A small class-conditioned image flow-matching model, trained from scratch: 32-pixel images, 15.0 epochs.
Rows from block 4 of a small class-conditioned image flow-matching model, named by matrix and row number. Rows with one number within an expert belong to one neuron, the router's apart. Each number is 128 + 24 x the weight over its row's rms, rounded and kept within 0 to 255. All counts start at 0. Numbers have three digits each. After the name is the row's rms in percent of the matrix's.
After each expert's rows are labels from the 100 images, of 14848 (inputs lightly noised), where the router gives the expert most weight on average: "strongest on" is what is common among them. Only what is clearly more common there than usual is listed. The data: gratings and oriented noise at many angles and scales. In brackets: how many of the 100.
# router: router (model.blocks.4.mlp.router.weight, 32x160), inputs 80-119
# up: expert up (model.blocks.4.mlp.up, 32x160x160), inputs 80-119
# down: expert down (model.blocks.4.mlp.down, 32x160x160, transposed), outputs 80-119

# expert 17
router.17 105:116116131138139123129165097087136117097147118082098109182134154123094126114142110134126106169097160123120107110117107129
up.4 106:165099129162126125125154109163088120140152109131135123143093125147128139137122156133162116122129137108096083103102084138
down.4 102:136131110144135139140158123120131119104128122135106128075141128137152123105119158123127136124126176123159120117110140102
up.5 088:124144123132121126094139122148122141141136087118161122100094149163079100152141116172158126125128097155128133113150131104
down.5 098:131121126154115139144148120105165128085103082094098139138164087142118141102136130092113137115091166180169115163065110093
up.6 083:173131129180144132100165124120151172084127091138112173146136151113130117152143105040106111135099162116138123120124118119
down.6 090:157146075128128127049167144141155124179149140072114130136149151138156113151174122105144119063108114123123154153147100118
up.7 082:119097128126128106126149123173084131155125115148108157122132126135127123165140126126165153113155143204131093094104094102
down.7 089:122168122139116154141103135102104130099166153133136121088112111144075101139115124119133143146125101101146093125150122142
up.8 093:142140125138153123091108139190103088117113096163147142115113129137135110091101104108142131154125118087115120149046125083
down.8 093:105125130108131137100159122136115114163153143174163159064126116120131127132115138117107158103150132133128164088148167102
up.9 108:145135104097151130107131118094103106144114123122136115113129104139117105083134128080137120147110104127085138111159115124
down.9 104:120111138143142111166138105113092161142137159096120142080157113131134134132160122156127165111092125104093107133118130116
up.10 096:093128117105144136135110179086118126171138096120110143134116126136105139104181129139107114099106118115148150146116154163
down.10 095:150110100112142121152111116114142105118126123143129126184132123098126127138136134124105126111134105122108167123162156166
up.11 091:115151156138121123132128088152141189114114179098139099124143117104144134157124137108122190128136095117111094135157135117
down.11 097:136137160075148125134143126125127098115134134118120105136117142097166118139113105115131192164121148101114140157119093134
strongest on: coloured (100); very fine (78); stripes at 90 degrees (44)

# expert 24
router.24 085:133128149170137142129127068144161060121101141136102055123168130132106123149145107126130126149123129123166117133138135140
up.0 105:135083140123134137118158127093145120126142166133105170112156101102071154126142145138198133122170111098116138119158100112
down.0 101:092125094096123128146109126137106133180137139122159095125123187142132090145142091160089154147148142133129158174096123125
up.1 129:071141100130164124129114119085116110166120133129068134126080115077131134147148081145146108152116113139177175169143129131
down.1 112:146137131141133118133122134157156140090152111144156143153146148122164151126124121097139142126164184187101129144138112143
up.2 135:135079152135087122113144115113144112166141163116168122116140133187146120105141055094136101095136122124125111143094174144
down.2 120:126099105095144130134157103129135149120119148120105114131136130141177130128118154134111107098135153076114137128150119115
up.3 100:111194112116135133130161113150102122166129128097140115146128127148103157143147173148120153103174115099101139201095125094
down.3 099:119134104097123124149086112158105081159117127118102152185125147140104096092130120096111125143147131119133116105116140146
up.4 093:169108141144142143147098116124138144097171157106168139151117175110119151100119186132117158125097106144148136126146132132
down.4 089:110164104150112117097167182132134116130146141143118104094141140113125099149113147134161155112112145168121108149077126119
up.5 088:121138125111171091148129150149129120146107146166070144119160127148090138118162149134154139154106132129133137160141119138
down.5 100:085111115165126142120111185135116134129158124127168148143162133113078102132140130064141132144126151188102100194115123132
up.6 084:152136127113089128131180155146108123137152106144124144143140146114150057121149120107138105119144148120149116176138129137
down.6 082:098091129153127123107056169139133136128113122134131136083139102131123154156149112153141059116138163141152123087145158116
up.7 105:140132151100101107103145116132155125175122160157115085124170134154170176136172160126125169140158142118086102130144100130
down.7 105:117080098098167155132078163144131114154118142124136151163123150106115104140144115129115085099111158153109138170118105147
strongest on: coloured (100); dashes (89); very fine (45)

# expert 6
router.6 108:161089144168140129151128134128111126112157140115143125118110118143128187156137128119125177052117136130146135114157147168
up.4 089:130095130160122138117100145143124147140174120091147157114135132105193103148136140124179101100148099197150115136143130123
down.4 087:142142094159112138157128148105100136077131114114123121174148119127087111114120137117126120150127099157132178124136110113
up.5 099:089132157102143143109160095109173123137111139107156121136117105153110118157099154122125122126124113149151142119132123145
down.5 101:107082105150113126138131078118099132100123114122159124141134124135133142155110127111121120115143142170136132155130158125
up.6 096:119132173147127123106132128095166092138126123118118153145102093162115155138141117142097120114131143124151147148147127165
down.6 104:095109100132146133146124077096142093144142135125131141127119097162163154142083135104140163117124149145129132139142124142
up.7 130:109164164098149130141115135140089144150136103164100139140111142109103167133128153152123158118127104127147115171108102152
down.7 114:153064159076131127110134115138122118135064135127135113105155143156166120137072102125130147104133154140108127135108167123
up.8 087:198131101134122125160129133160140134136115112127138080100108152150161155109131155105136148119137129122120117110124145145
down.8 089:093118124137145132146141153118103096155106136059070173083120140117059153104148130126112149169122087129143136150142149153
up.9 079:089125154125120017136158109136149121133123132139163113110121106137107129135129154160098097118143146162135154133155088154
down.9 086:109113145170107221156148135133137121127160145170099085118113121126137116140139109133132108126096161118119144108145118119
up.10 093:145177149121092121153130127125142125145146145114121108145135161131099120145134156123087112108152125129064099107156158108
down.10 095:131157131116104107131162160144151124080167102110121125145157194130138200122143135155090105189117097139105136162141154118
up.11 099:106119094109154122124128140106150135137130108120106132142134135143125152128105117143124159154101120138159137121132122146
down.11 100:143151162131130142075152132114124114152142129071114167144105103112069103138131132119146131134173135138165146149109141130
strongest on: very fine (76); stripes at 30 degrees (51); stripes at 15 degrees (43)

# expert 12
router.12 106:140116168132126127134168127102153161152098135144150100130119120143161159140172137128109135107126133110126152131128123142
up.0 096:120171131117103137149118133124143139098182171133124102112088142099116115138090126148143153152133111114144104136187140096
down.0 097:097115161142099133152129152165121177148149117137137141102126117148103107150091138130112107130175144137119163128118099142
up.1 097:160131106115153128132147110135157149098125125157111122118095102156128049057120213095128136148146127138163146088098145093
down.1 098:139101128109127130125110126148073119135140144087114170111159084156112118150126086155117157117202103067135131111131105118
up.2 094:093178083140107103137112130084114143123127130119134129162118115089073139155165111122137138170114187108109116188130120104
down.2 096:141120189115174106168113126100078130156133151114120135149159106129169109128131099109140119130125125127145111095160127135
up.3 103:121101110175145131121102135175100118140115120160112121131148108107146137069127122110214135149113147102118114139158127138
down.3 099:160135126119175136124133102122113126157126122162133157112105146132109123102122125107108122128114118118152121101148165135
up.4 098:158119105114159131105155089118125126147152147093112135151140132098129153113101085130162101148125082127103147094147060112
down.4 096:145138128117119137122144191119072151096174146158177169131123130087055139125128130131086128109094126127125162157122087131
up.5 131:139131123123153133124097139138147137110130169131094115128071135175130137086140206169103114129142145134167130116069130105
down.5 119:113148106127120136118134133131113149168099165118090166098135117142126123138107129102133153116152116149166150138112119124
up.6 089:134167209132069119107169115156091122147139105138125138123129133153116114141146123129100125147107140094122122123099085112
down.6 097:132106191134112173131105147130136107108110144133125093116143100171088122110124132165135148143113128115182104131143118153
up.7 095:132091128090127126145130150087145089156123144119098148153126147094118118144074138137106125135119165093121148136128099125
down.7 093:146097141140125128181095106120107167111091121103114127168139084115177135138146159105087121103175095146131150142136127132
strongest on: coloured (100); very fine (55); stripes at 0 degrees (36); angle: stripes at 15 degrees (35)

# expert 18
router.18 094:150127090146094129130095146126104133093186124137155120097145130119150106110104107139159122079094101155136181103138139107
up.4 097:171087114137086143149164140140156122142099132156164164112162106109144144143137166117178132115146116144097130119136158103
down.4 093:127123105190155143086147133117141122124131118130139126105129108104068127142144162082057134131109123108140143162145118180
up.5 104:071086106179122123134150135135135108119119155132155089125104113147161138166114105135140124105155145128097129111154158140
down.5 108:107151152104122126203122094100154144065166142090133141119144133117146144106115131091124114135115099120142101154155139180
up.6 106:133135127134096155094134106150144124109116107108139147141114111183130185158123125098136159088142121125157123111124157125
down.6 100:157124130146147165133134121111124161124101119165107145121136090106089086148139115116100143108167168134132158120089082124
up.7 116:115149139151115129138164115146149101135105103127097068160133105174130173158108119129144122146142104140124116108131146154
down.7 111:141163146133163131149143076122124159151110103134120101152167097164145085118116125110138120112121126108162111120144141129
up.8 097:114126111119161122162129148162192159141128120144138116130129087134171134167102117147116122084132093111131142147157075162
down.8 094:138127134179091111150130133142174117101144141142175178127138127125082140124169164123108130159156139156123102109104120124
up.9 099:050143141155120099134138107148130166142147152114163114159088088144124147171108123150140136136173119095102115121159140181
down.9 088:136109128122129097140158140148150164096135122157138185124116107120126171182115131123130121119164132109116141121141091101
up.10 100:152146139139143115114146072103144088100102119100130088094133097122101062121142129084106085133097146148090143133158118082
down.10 102:133115127141101127146164183147150139105159132139154120141159120131112136113108160113136105167121153150125153137151119195
up.11 093:133088130132165122167109116140140170125116118122082127201083120143114123156121088114125121130148134109133143140155110160
down.11 091:142138117124108107161123119136174130139171123147154169136131128138136140155158110156127126153138121114160089153159127088
strongest on: sawtooth grating (86); very fine (50); stripes at 75 degrees (49)

# expert 14
router.14 093:129133139160129101139129105162122094083136111082108056167130105150108155124101115153132112141167157100090140113156119140
up.0 109:142081130105178122135144136076180063165109125174112138116149103137158133168128160127105112137132142096105140142116115144
down.0 103:126108121101109125197141083095114129097201144104116130171139155131145158115140119120109159125127075142130091126130119129
up.1 103:146125114105135139137164120115145119110116106120077137136139116151138149115112097088137073139091130156119102102112112155
down.1 102:110098126153117116181142101158099134139124129112133194155123111135125142133096149139128108051167161129100164151127092116
up.2 088:130130133163154112133122145135142147132137150132091173109123129126127121140112126109124150144122114160152150141139103137
down.2 098:088141152138119164100144171158108122092156133187092097118133089166126105072127158130115134090109131162109127122133091103
up.3 091:135147147131115133093132158176081164136114116145167079126129101186122150146156120106119117140159132107157123139098133107
down.3 095:170103146138149136170132069150119136116064135145140113155126089141138108138104130140112128083146119135112144148148132133
up.4 092:131105139102107124112150156186124108125105141123137108133136114163164188127138144142142112146139146137135142125104138144
down.4 099:158074165160132139143131122142093137092101132153133129121098111149147114144152131107141101162123126124162112123109118107
up.5 107:139116166115083129092116136141137106160122128160116124112145121164124133133160148120151100150114125108133071134115158129
down.5 103:143133122141158151165142124142102065106126118150128103149082125147134127106112113111086100102144132127106101144154124129
up.6 084:087145130157149121152103104130149137117139137148093128111115100133071124140103126145114148109132118121134175115147112114
down.6 095:130136142116124127135137148192098122110146111139123128174157123075182143122134125165112124098161130107114132157170113151
up.7 093:166116120105129124122116166136131079139098090112132169133152099123146122143082121147109089120053107133090139180134148115
down.7 094:107070124099121139135146070137120116123127144138112126145171079128147178135109137112164145085097138119126093115084118114
strongest on: coloured (100); stripes at 150 degrees (38); kind: square grating (38); stripes at 165 degrees (29)

# expert 23
router.23 108:079137160114145140059129131109116132137127130106124126128142192146148128128165135101152083096171121116117156168117112120
up.4 089:120151141101121120148164127046151129183133123117152141131131131060138124075110106151111112138125130089096123113168099131
down.4 092:129121129151075136136133149147134141076131131140174077157123145147124146119097123114123095148115146118120139168159113157
up.5 087:145150127140137108151191116132144104102120071138114127164187128109106103083110103140121166148117139135076143125101140116
down.5 091:088088110149067127143119152122104123134131134142127134142133132148183154121128121178107146113087120135110130119110149096
up.6 148:127133152127132141093123134185130133131156107089140117146114104116114143134178146156111122097127133111151135145104130165
down.6 146:123135132160123132121101123144128125144108103134124133130131125093113149062130083105122102149137124117130105117218130132
up.7 105:119118140094128097125110077095130069146122126137101122135063132114155112110117109125080189175110145156128102118097088111
down.7 098:157110135141155131123163177111110097088124083135142140146168114130122143151124155124160179130105070158139172117156095105
up.8 096:146096074107111138107152145096107173111138167147115158072170148142141128132135143135124158126126134097114118120108133136
down.8 097:122195106121098121137106178121115195113134128092129152092119176107102088131146125134109117146120110113127144120113132121
up.9 090:128118129118105111155111134127165133123094188160098123126149128104114115144132122083152130144141185085141144125128104137
down.9 090:093136142094095143154102135088101129117106153119115136125114093127164145090145108130102115114129111149085089135141128119
up.10 084:169115151102105127128164120069101126093127144129123115161105128075137113095095128101151130131151159090125141116200132146
down.10 087:133146142115121130120131119161161132141150086128110123112074129139147143134104126074080111141154115124136129156148093153
up.11 094:099127102149120142113068129158120133133142108104152122120157098123093154160165139123095122178104150200113135121123147125
down.11 096:177134101097118122151193117149164119133120116111108155118107129111207138134123150116108140091136102148117123144109147128
strongest on: noisy (100); coloured (100); very fine (45); square grating (44)

# expert 25
router.25 100:144103078145111125117122180151162110109162157149141166095083121120148112142127128132132138162107111132120164123123113123
up.0 099:102144187111142112116168109091136122165135101143135067134138109112062143130167142138133117089129126163120115138091113147
down.0 104:154157182126139120129094124107113145157173132147113130133151116089118115127153090099161131111138140131129146112142159134
up.1 083:164090121146115183115113161141106130098121140116106131124100150122205114151102090132126116146129104147098121090121142118
down.1 090:058133138156130161125159142118119116104177117136114147136095130140092103105152136105152120153136145135152103142143115105
up.2 090:105151134113100095120127183113142101150159103066143106140072113110097131123144111140146115118112108131114112127115151142
down.2 091:117097143126137078122133092137135104120091121086158130174131159127142172124101151140116107104153173121113151152121133100
up.3 089:133098114149125087125151143141123105114158129131086102139118135117129111143168145144084107163167139114113106077121155121
down.3 092:159158112133150086143110141101175146081140145146132131131116121108103134109113126118146153150143157100149089127143125147
up.4 076:147104144158071111101132130123118136108098129119135162147106124138162132129105107161127097129134083163093132130156157131
down.4 085:129166097096094096137132180160119138122104109100155158135169116151083153149105119139117120104113104122118125091109114110
up.5 101:172133115097155123122083124138102132133152126145134087123116103136124165123109107138143090114162166096115109160148167113
down.5 103:109179124130096106155114162125098170104140109140139139142156150133136132117162122164138129152100151162125116132118124118
up.6 095:159093175097114155130144074104137117184129115148108078118171114128129134102164130130130124119128162148133146132107101132
down.6 095:131169162152142143113102137096137156106148129179142137123127121080111120122144111100147104103168151089134102145158125120
up.7 080:153100131145157171119153154093074090119134098132141150099121127155124129151122138143154142160107110139119117159094147124
down.7 078:085130124125146203140121096125137123103092155135113127130101092110114123115108129126066163130117105123160123136159163120
strongest on: sawtooth grating (49); square grating (49); stripes at 15 degrees (48)

# expert 28
router.28 116:159106113130091143102098137148112175157163140131111154138131169129137121117142170136127130126123099141136134135135112114
up.0 081:120073162137113209140136130097203105127102130138110152132132138103150116140098137116121108108168113141115118131132154106
down.0 080:160122151140102197167113162121091120098114117080129101146127115126059127108154098098089118061144104126121163108146138119
up.1 121:103151134142140201158164112117138114170103107118135109100142131139158173134117123143126095086161149086125127118114143122
down.1 142:055144101103120064095133130143168157132159136122136111108139157134148145133113115157146132118127180139117113114091131111
up.2 085:132109098108169144147151113095158105169094115137109153118169114122123180087106135114101149141110128095156172072120099114
down.2 090:165132133113155164168117130127062121155130135097095098155123069124096146100134106148145138160108160130128132167106176109
up.3 106:107127104102138104134147152119132115090104119172104128124118139129103084173121153102153107128092138105103161152087125152
down.3 096:147136150166165123154133138120145082161085131160135145115087107099133142161146152146167134091156138137153099073126099126
up.4 105:157168143126142067151097149136137107154085160179091145070148098147104126139084120125126157122141141175140154139125113126
down.4 100:133073104138127089094105135148127150171131110094155126091133122107126160138163101151159119143133144138104113149106139147
up.5 084:110090150122127187132142131119169153164148105130134125135132110133157171119102145116142121145142128118126175122115169112
down.5 088:155166166127142180184132135120091148130146139151157133155147100138094120107139098120111113190142104113129136105141156135
up.6 105:129143111131132102096140150127084162104158125149163085110166159126180131125173141130130124145127121093143104108129127140
down.6 108:139065144117108092168154099113111133159116149094161148109148136124132159105118150110091119099118096183086136158145130119
up.7 089:101115128136095096113147140106100124133119105078113098144119169128136196131147130142120102131132129130157146145133100106
down.7 093:155123124096113120113159106111161150134124103108134145117143184104140139122158143115170158109142118132141136086121091121
strongest on: dashes (100); coarse (43); stripes at 45 degrees (32)

# expert 21
router.21 107:123154122135119089124114127144096110131122127112124100163114134168075111115143142131133097169146140117117153128148118134
up.0 078:106128114113095107040101182147116153125159144122121111111102159125105117117142131162176127127151125166142124139107119154
down.0 089:170112122204090142155165111124159140131126153124111100121105126087134119121126157115082146102085144121079097124111145142
up.1 132:107129123139135107087086133204136131162149135140132121113097129152129157108154141149173131114139109163163100178157118171
down.1 134:131115123131122130143178130169142120104129192123132108135158107201130068138120140147138158133123108129183124138101142101
up.2 112:108167133129151155079144149128096110135133126146141139094134118108153122138131148132111104124065135146128083168104128111
down.2 106:154120127115133092086094185113104141105122126142166157164159141141155119120124128157131131081164113127089136105135102098
up.3 121:141128147131111113098105134186143145172150141126141105101124134123124096139151107132153133097133110198103112156179122140
down.3 126:129151118163152132123148131151144136138144134107149123120156114084141176099136129132116145133124139162128122126064133111
up.4 069:153141128117143142105109133112166091109154111138146111092118133130137102144126099155134101107137161143112128099095062159
down.4 088:113095170162121117133151147107074105108127121109107119146103102134136139113147139081124128121147122139079131209095107156
up.5 119:116148148151117107087210154170121147146142148144124105110131140144142104152174125174148183122131120187167136147121137128
down.5 130:119141096126146120132135117119113130117106104141130120137147124159148137148142191031130128113124131117153120123180125069
up.6 116:175139150148125140153109171157135125128130162144152174064152180136167123140104145139120170091125114121170170127108150126
down.6 106:189085113068117059158116142137150145141127141104183144178142133136155120153147131179139084103154131125133094136160131160
up.7 096:148118087102147133109181092140156100166140121098139153194168113146141112175123113115128126149119129137092058142122160126
down.7 098:121068141138127119165136095143123120084131107082101149116131097143135152124104107135121161111130120171131117113106163110
strongest on: coloured (100); dashes (65)

# expert 22
router.22 095:110123139144132164131128158124150130134112120101148184114135098119180159124086133137141129080127115123118116106151121097
up.4 088:136093130108120129126136119138126108164066124129161139094106148115111140137170105113113162110084076134186150135129160121
down.4 090:100130093101127117109125112113182131184134146120159148132097155150137121141134106133145117091096124102138107139134157143
up.5 095:150111155109118120160121103164116102096136140087140117188104132130138117149149148132109138147126095130144120182121158127
down.5 100:085142110100158119128134125103110085172054143131094143086151131124133101126116140108113146122109103107165113137129115138
up.6 103:093157104134146110135135152113133107122114132186120154128117146123095111135138157168145098127151149101138160138135124124
down.6 095:085200108148122128138144137120117109168118113111081080171113113090122143163087155101121142116141145135150119122107100159
up.7 091:168073161127131118096154144141142128080144120118130088111141105163158128122132093124127101153132122141151119148123120138
down.7 097:133134161138097118149103128108181089108154141126124138131112123095125121126158138137137178120128155143121131132137126165
up.8 100:130122067152169118090111152127110101121130130158083118103124152119114145114111168146137108135067142163132128190090147112
down.8 103:165119160113076116095137093120161174130088130104148142188132131128152150143113143132134114146142130105124058135117183143
up.9 107:074124141108074135137067107118097111164143153127113118152160124116086131139170098103153129150134163106117104088162127146
down.9 107:154064118089143131141126079144153119126115105129134109159168118157139161113115134134073116177098165122116094121127132113
up.10 089:150159086133099145140076125136068133128120126177145142117110129146085116139130142155123166118138120146136126154117112123
down.10 091:096097117127096095146154156083123130098110118104163129136127143129095145140117098101137136088116146105109161142127138089
up.11 092:107100126121131102093201119138118171096181101118140110107110144168153144139158133143157131105111109112096122132120146111
down.11 089:105146118130112159092104134086123130143175154142080121112165139138124127141111096105104168087121145132113143170135105134
strongest on: coloured (100); very coarse (52); dashes (47)

# expert 27
router.27 118:158138130151123142070105159139106162131140135141144191069119114144122092145119157122125130121100078167129151145141130119
up.0 085:129085081113131128119157106121112090154107149172106092095115149154153156184142121114090147159134147111144134136100154150
down.0 082:138144174163167133092085146150141112134130145142115138108099118117111149155160097118152125111082140108155091151136150127
up.1 142:113131135099175217125145123108133097138124126149114137107150128114127141144122127116140121095132146108124115124098151123
down.1 159:072128104091096035151148112130167153130121123100176152153144156114137144133110130102128137121169159109117119114114133124
up.2 102:084122138142141089162128121124159094103084134117085114164159089149134119122111123133127139124156108111155129131141136108
down.2 098:182155123145143103167111143144115119174108117122110149180123144125116118129133153133115136185146096127136140088102185162
up.3 107:149149098180079065097087141144135153147128113074167141162089136134133127131130144143133127148130124156106138141153121085
down.3 089:136099109092087076130157101134134135129120117079187133181138133124151162117121129143113093098151142117128129107129107104
up.4 096:107077070107158163113124092122124137186155136097106133122128141097176145144144157102118119137146119101136105112093113144
down.4 088:115168112098100183073132167123107123094169121099106088099112116106078125111141116118149134159099137155138144147101119149
up.5 103:085109110090114105138148095144131107143109126146132085126124164146084100146132129133087155148156138140098116103090086139
down.5 095:135105124135150094125090082115121142138097151128104136098127107160169101129119118127120162161078080140122122124140146130
up.6 100:182102132145121131152167110150144086160135136166107103120147142144121144148165128102136128152149146183135134070088075114
down.6 093:161112106161134143178101141140134163189145156150150132144121140125114123113144107125112134130131155118105144129137115135
up.7 110:118097112086138139089136112139136152163154109133155140113146150104135149128157136142132147129163129170129090091101127139
down.7 108:138160107176151138084133169132118132083141134173123102124100137109115130140138140134136135150126104161134129141143085165
strongest on: sine grating (98); medium (59)

# expert 19
router.19 092:157118155167116134166125178130093184146163137097142098122146126135156130127119149140110156154113137099138109131153138136
up.0 103:157177130100125118138137144164108094118075127125160126205136124139124085101118131124151137116155121138113137128140107156
down.0 107:113108170123150127126113103125134096106104091099094109114123143106094135142142136114090119143119121132122166139126098122
up.1 093:118109093114111091137142161135090115106145119107156130078123194104122102106115130157165124105125145137107139088093129173
down.1 093:152084099150142104171113153122112145108106120134093123133111116122133134136132141129085139109144158106133115133108145131
up.2 079:100138136094144145114156132116163111136126146138079108140125143156111161122132117138136110159109110145145131154110115146
down.2 077:137085105104103154159140104119112151170150116121121190155159161132146131101168130139133108117124117098136102148110113109
up.3 091:137128150164141113088163105139113119163180129154099137174140126129173123113153152114140154135086126122127123136109102111
down.3 104:108129128161160124129091132151126115126144120102110142140099104139081154122080120093164121141121153107107123153138150124
up.4 122:102183116125143128149129112139105145122089118144070176156134138113148106130103129133176133094073144131120094130149112131
down.4 112:124130133125157121080122147119084125158114125123147136101118141117110107109139139112126132128155109151137169178138129127
up.5 095:168152102142126132096141145126159114149150136130119130099095117123094166073121137134123134131118188101119145117127040107
down.5 096:161149124137145132145101128146070107130147104170115135153145118167064143088165108136117113070123163106093113120140184147
up.6 099:084140107102141140155097118138114094147060078126127138115166142104161130111132154124117186119151073146145141134125117102
down.6 100:072155143182132107072078129132153129174147125093084087129115131098160129164106120092105135101082105155145136132118126125
up.7 096:183133124137128098136147143134154121144130128121154115118126142159110121142114124094092155074121138115144169132134055116
down.7 102:174104114151127118099098156127105141148110117130100113146086152142150144135148119104102107076112148139099153108110094128
strongest on: coloured (100); windowed patch (97)

# expert 10
router.10 120:151158168088118133129155151078084118157112132190126168090125099124067147142156109122111125146129168109124135166091145124
up.0 086:106126090163118130156134133154129170133149139150135151136107135102129137081157092141157158130108132155102086139127115135
down.0 085:138104127100121124120142089139125139216104130119126122118102153152124149115112102129119096110066106131082132118108137114
up.1 109:095128095145139134136130129046166132111121137113138120152127136135126099103186157099161122090128099124149132125158119152
down.1 107:125182121123123126135140140059157126113196124133123165135156108127111117128123097120095135123151098125140127150091089131
up.2 081:145100137148165119123126137113117091195121116120140138116145126144137127155087162099140099159076131155154096138110152118
down.2 086:145159117164145113137109129043143138066095136117136128126110112106145139142106136164122110140142165142166169137104141115
up.3 087:160119109133123123141107173118105183155164091142118161115160151103153154114124121133127130137138106116098124098101101108
down.3 087:091083097161083153137129138109105131091153127142099129096115131119126113116115130133166163107084093118138121111136121137
up.4 091:128154127133145130073148066120152135135123156127130120114122112117126128113173105162123155092152099121135112110138117107
down.4 090:162122096111141115186105155145092074187082116124142099158110100156154122129146100123133109156150174133115113127087131152
up.5 101:186142103115137133131099157138118146171145114111143148118121160121157109128120152115103160159138089131111149129120107121
down.5 099:092122113130111108129124136156135140104170123060159159169125153124110142124109122116131095142148187139103134123145110093
up.6 122:156135139120121132088108113112129112164112185132160101121086120135111135170130146079148109125136092147132111139119147180
down.6 110:128144156141130120159169081108135151115125170122127089125209112115145129115106105161139144120131154154143114141095165167
up.7 075:096131133125134128120143129172094127149170161111148130130174096116114111094144143106121138131074111151130127132160131115
down.7 082:139168152126119122125125122116149108118195116154128149122124124126133131112126133128117122175112093134114143102111147122
strongest on: coloured (100); dashes (60); stripes at 0 degrees (27)

# expert 5
router.5 101:141142130102095123128119095143146129167140135069170137116181120128141147125149127121138140136124150181151054092146113127
up.0 086:164143130108116141123098126136087106086113136155141143191141137109150095129106109127093135096100093107115143158136080110
down.0 088:131076112156115143152114119125136109123057112152171125155117108126143138130111164124146119131115192132118105138118124132
up.1 088:134136161106131163105144146120099157151117155121164168136114140096153117168181134136142119113129099153118120188093165130
down.1 087:063125130129105163126175138156139084125107112131171093085137123157113125156123121133110145134099125170135120153111124100
up.2 108:133089117128108133182172134136146135110185139117092113096138160120106152146137160117121086115149162151082122139113142136
down.2 102:131142129113118124124125107139142128128126157120074140097132157150192144098115126127134098132143146121088087109128147142
up.3 085:155170146105107138134127098112142173186137130122176158152100155121103113143115121116107124131095080137120112094097127115
down.3 089:161077141135107122126150171135097136128121142146136111128097121120120143117161153123138154152136125135143142196136072150
up.4 095:133080122125143129123113131130108130100144144129126132125144133133100123121128136142195155109165097094150185136107111112
down.4 096:140183082144134133122103161146136120126113126114171131096126186130120114109084116115128140145127125159105124110120136148
up.5 082:159161116198091144175070167137171125125140114090146155142129104140174125134102143114153121145137129108156130125137100113
down.5 086:117149111091134149154093109091099088101151130077131141170144127141119112108137096139109113203161167127117152072138125091
up.6 103:103138119135113124112179125157163127144122168145122102140150101122132118084134132161154158114134144130077100099132134108
down.6 099:137139096091132122144106093128177126141160128032150127132120074135134140119121119136075119147076123150142136179133160116
up.7 091:069080178171085137155150139102155158123061135107198133137132141118129116138145125137116131122117123155125134149133123128
down.7 092:145147091121154127171143082142090139155091130120149106129125145148115123099171138136149144127133141130164126090145061127
strongest on: dashes (55); fine (53); square grating (43)

# expert 26
router.26 101:158119090172070136136118117132141142131144131147186146179121117132122080130150135116136149127128119157112112085133127119
up.0 082:133158140163135164085140099149126099168126160147142142129117121163112150156165116094163138098094124213098154141132113104
down.0 082:207136133115148155139142140168146083145078138154085123110126136122132081129137127113118146126172105127098124148134079129
up.1 092:145140111170104137098135158144127148100137124152113144110128107160156146129104170141160145131144128135108146106129099127
down.1 096:138108110115121113137136125118145148154154130050149107120145091127059136111130115109094142096094123104135123104147146149
up.2 106:130135127124123130154098136137084142136150114127164131129127168128115150093145132142113174141116147130158114098138111126
down.2 104:096136130150150146090119170161121089132087132127142126119118132115172174102111154125146107135149127180121112169121101145
up.3 083:163154143153116110087084153162143161133203121125116125151099125129106121134149143119118145108108074161125135110116125160
down.3 092:142110138114121086153096151142143128159140110083111141141156119105104149135126148089151147130159107099139148119071125164
up.4 093:176105108122107125153121136117111169132175141108150121103131136130154140120083120136118132149151150144112130094115176141
down.4 097:162156165104117117114157073104134146095106112080150156066166129168099148100166136153100130185156131126100098131166166111
up.5 099:158156105130140128136098115149141146181146113119087111139124099112153144134158169120171173087132121115136108148132074164
down.5 094:135150101110132121151108092158156083112137122123113131130130122125133105121106129125161114127164118107130145122119153140
up.6 114:064157173131098138119085113132144105120133103106139118144155123103136140131172164120142094153144165128173108152147142114
down.6 112:123160136106134118112142122148096103143111146146108105103107128163153100141107115132104145137118167103130124086152112135
up.7 104:127141122159142124134098100097109147127141195106077116110120115117170100141136080126087122144121127115118131185119120103
down.7 104:128065143113128126161143139092160170073132168102137105134127115115132161115128148150123110122117130131108150133157174125
strongest on: dashes (73); low contrast (73); stripes at 150 degrees (45); angle: stripes at 165 degrees (28)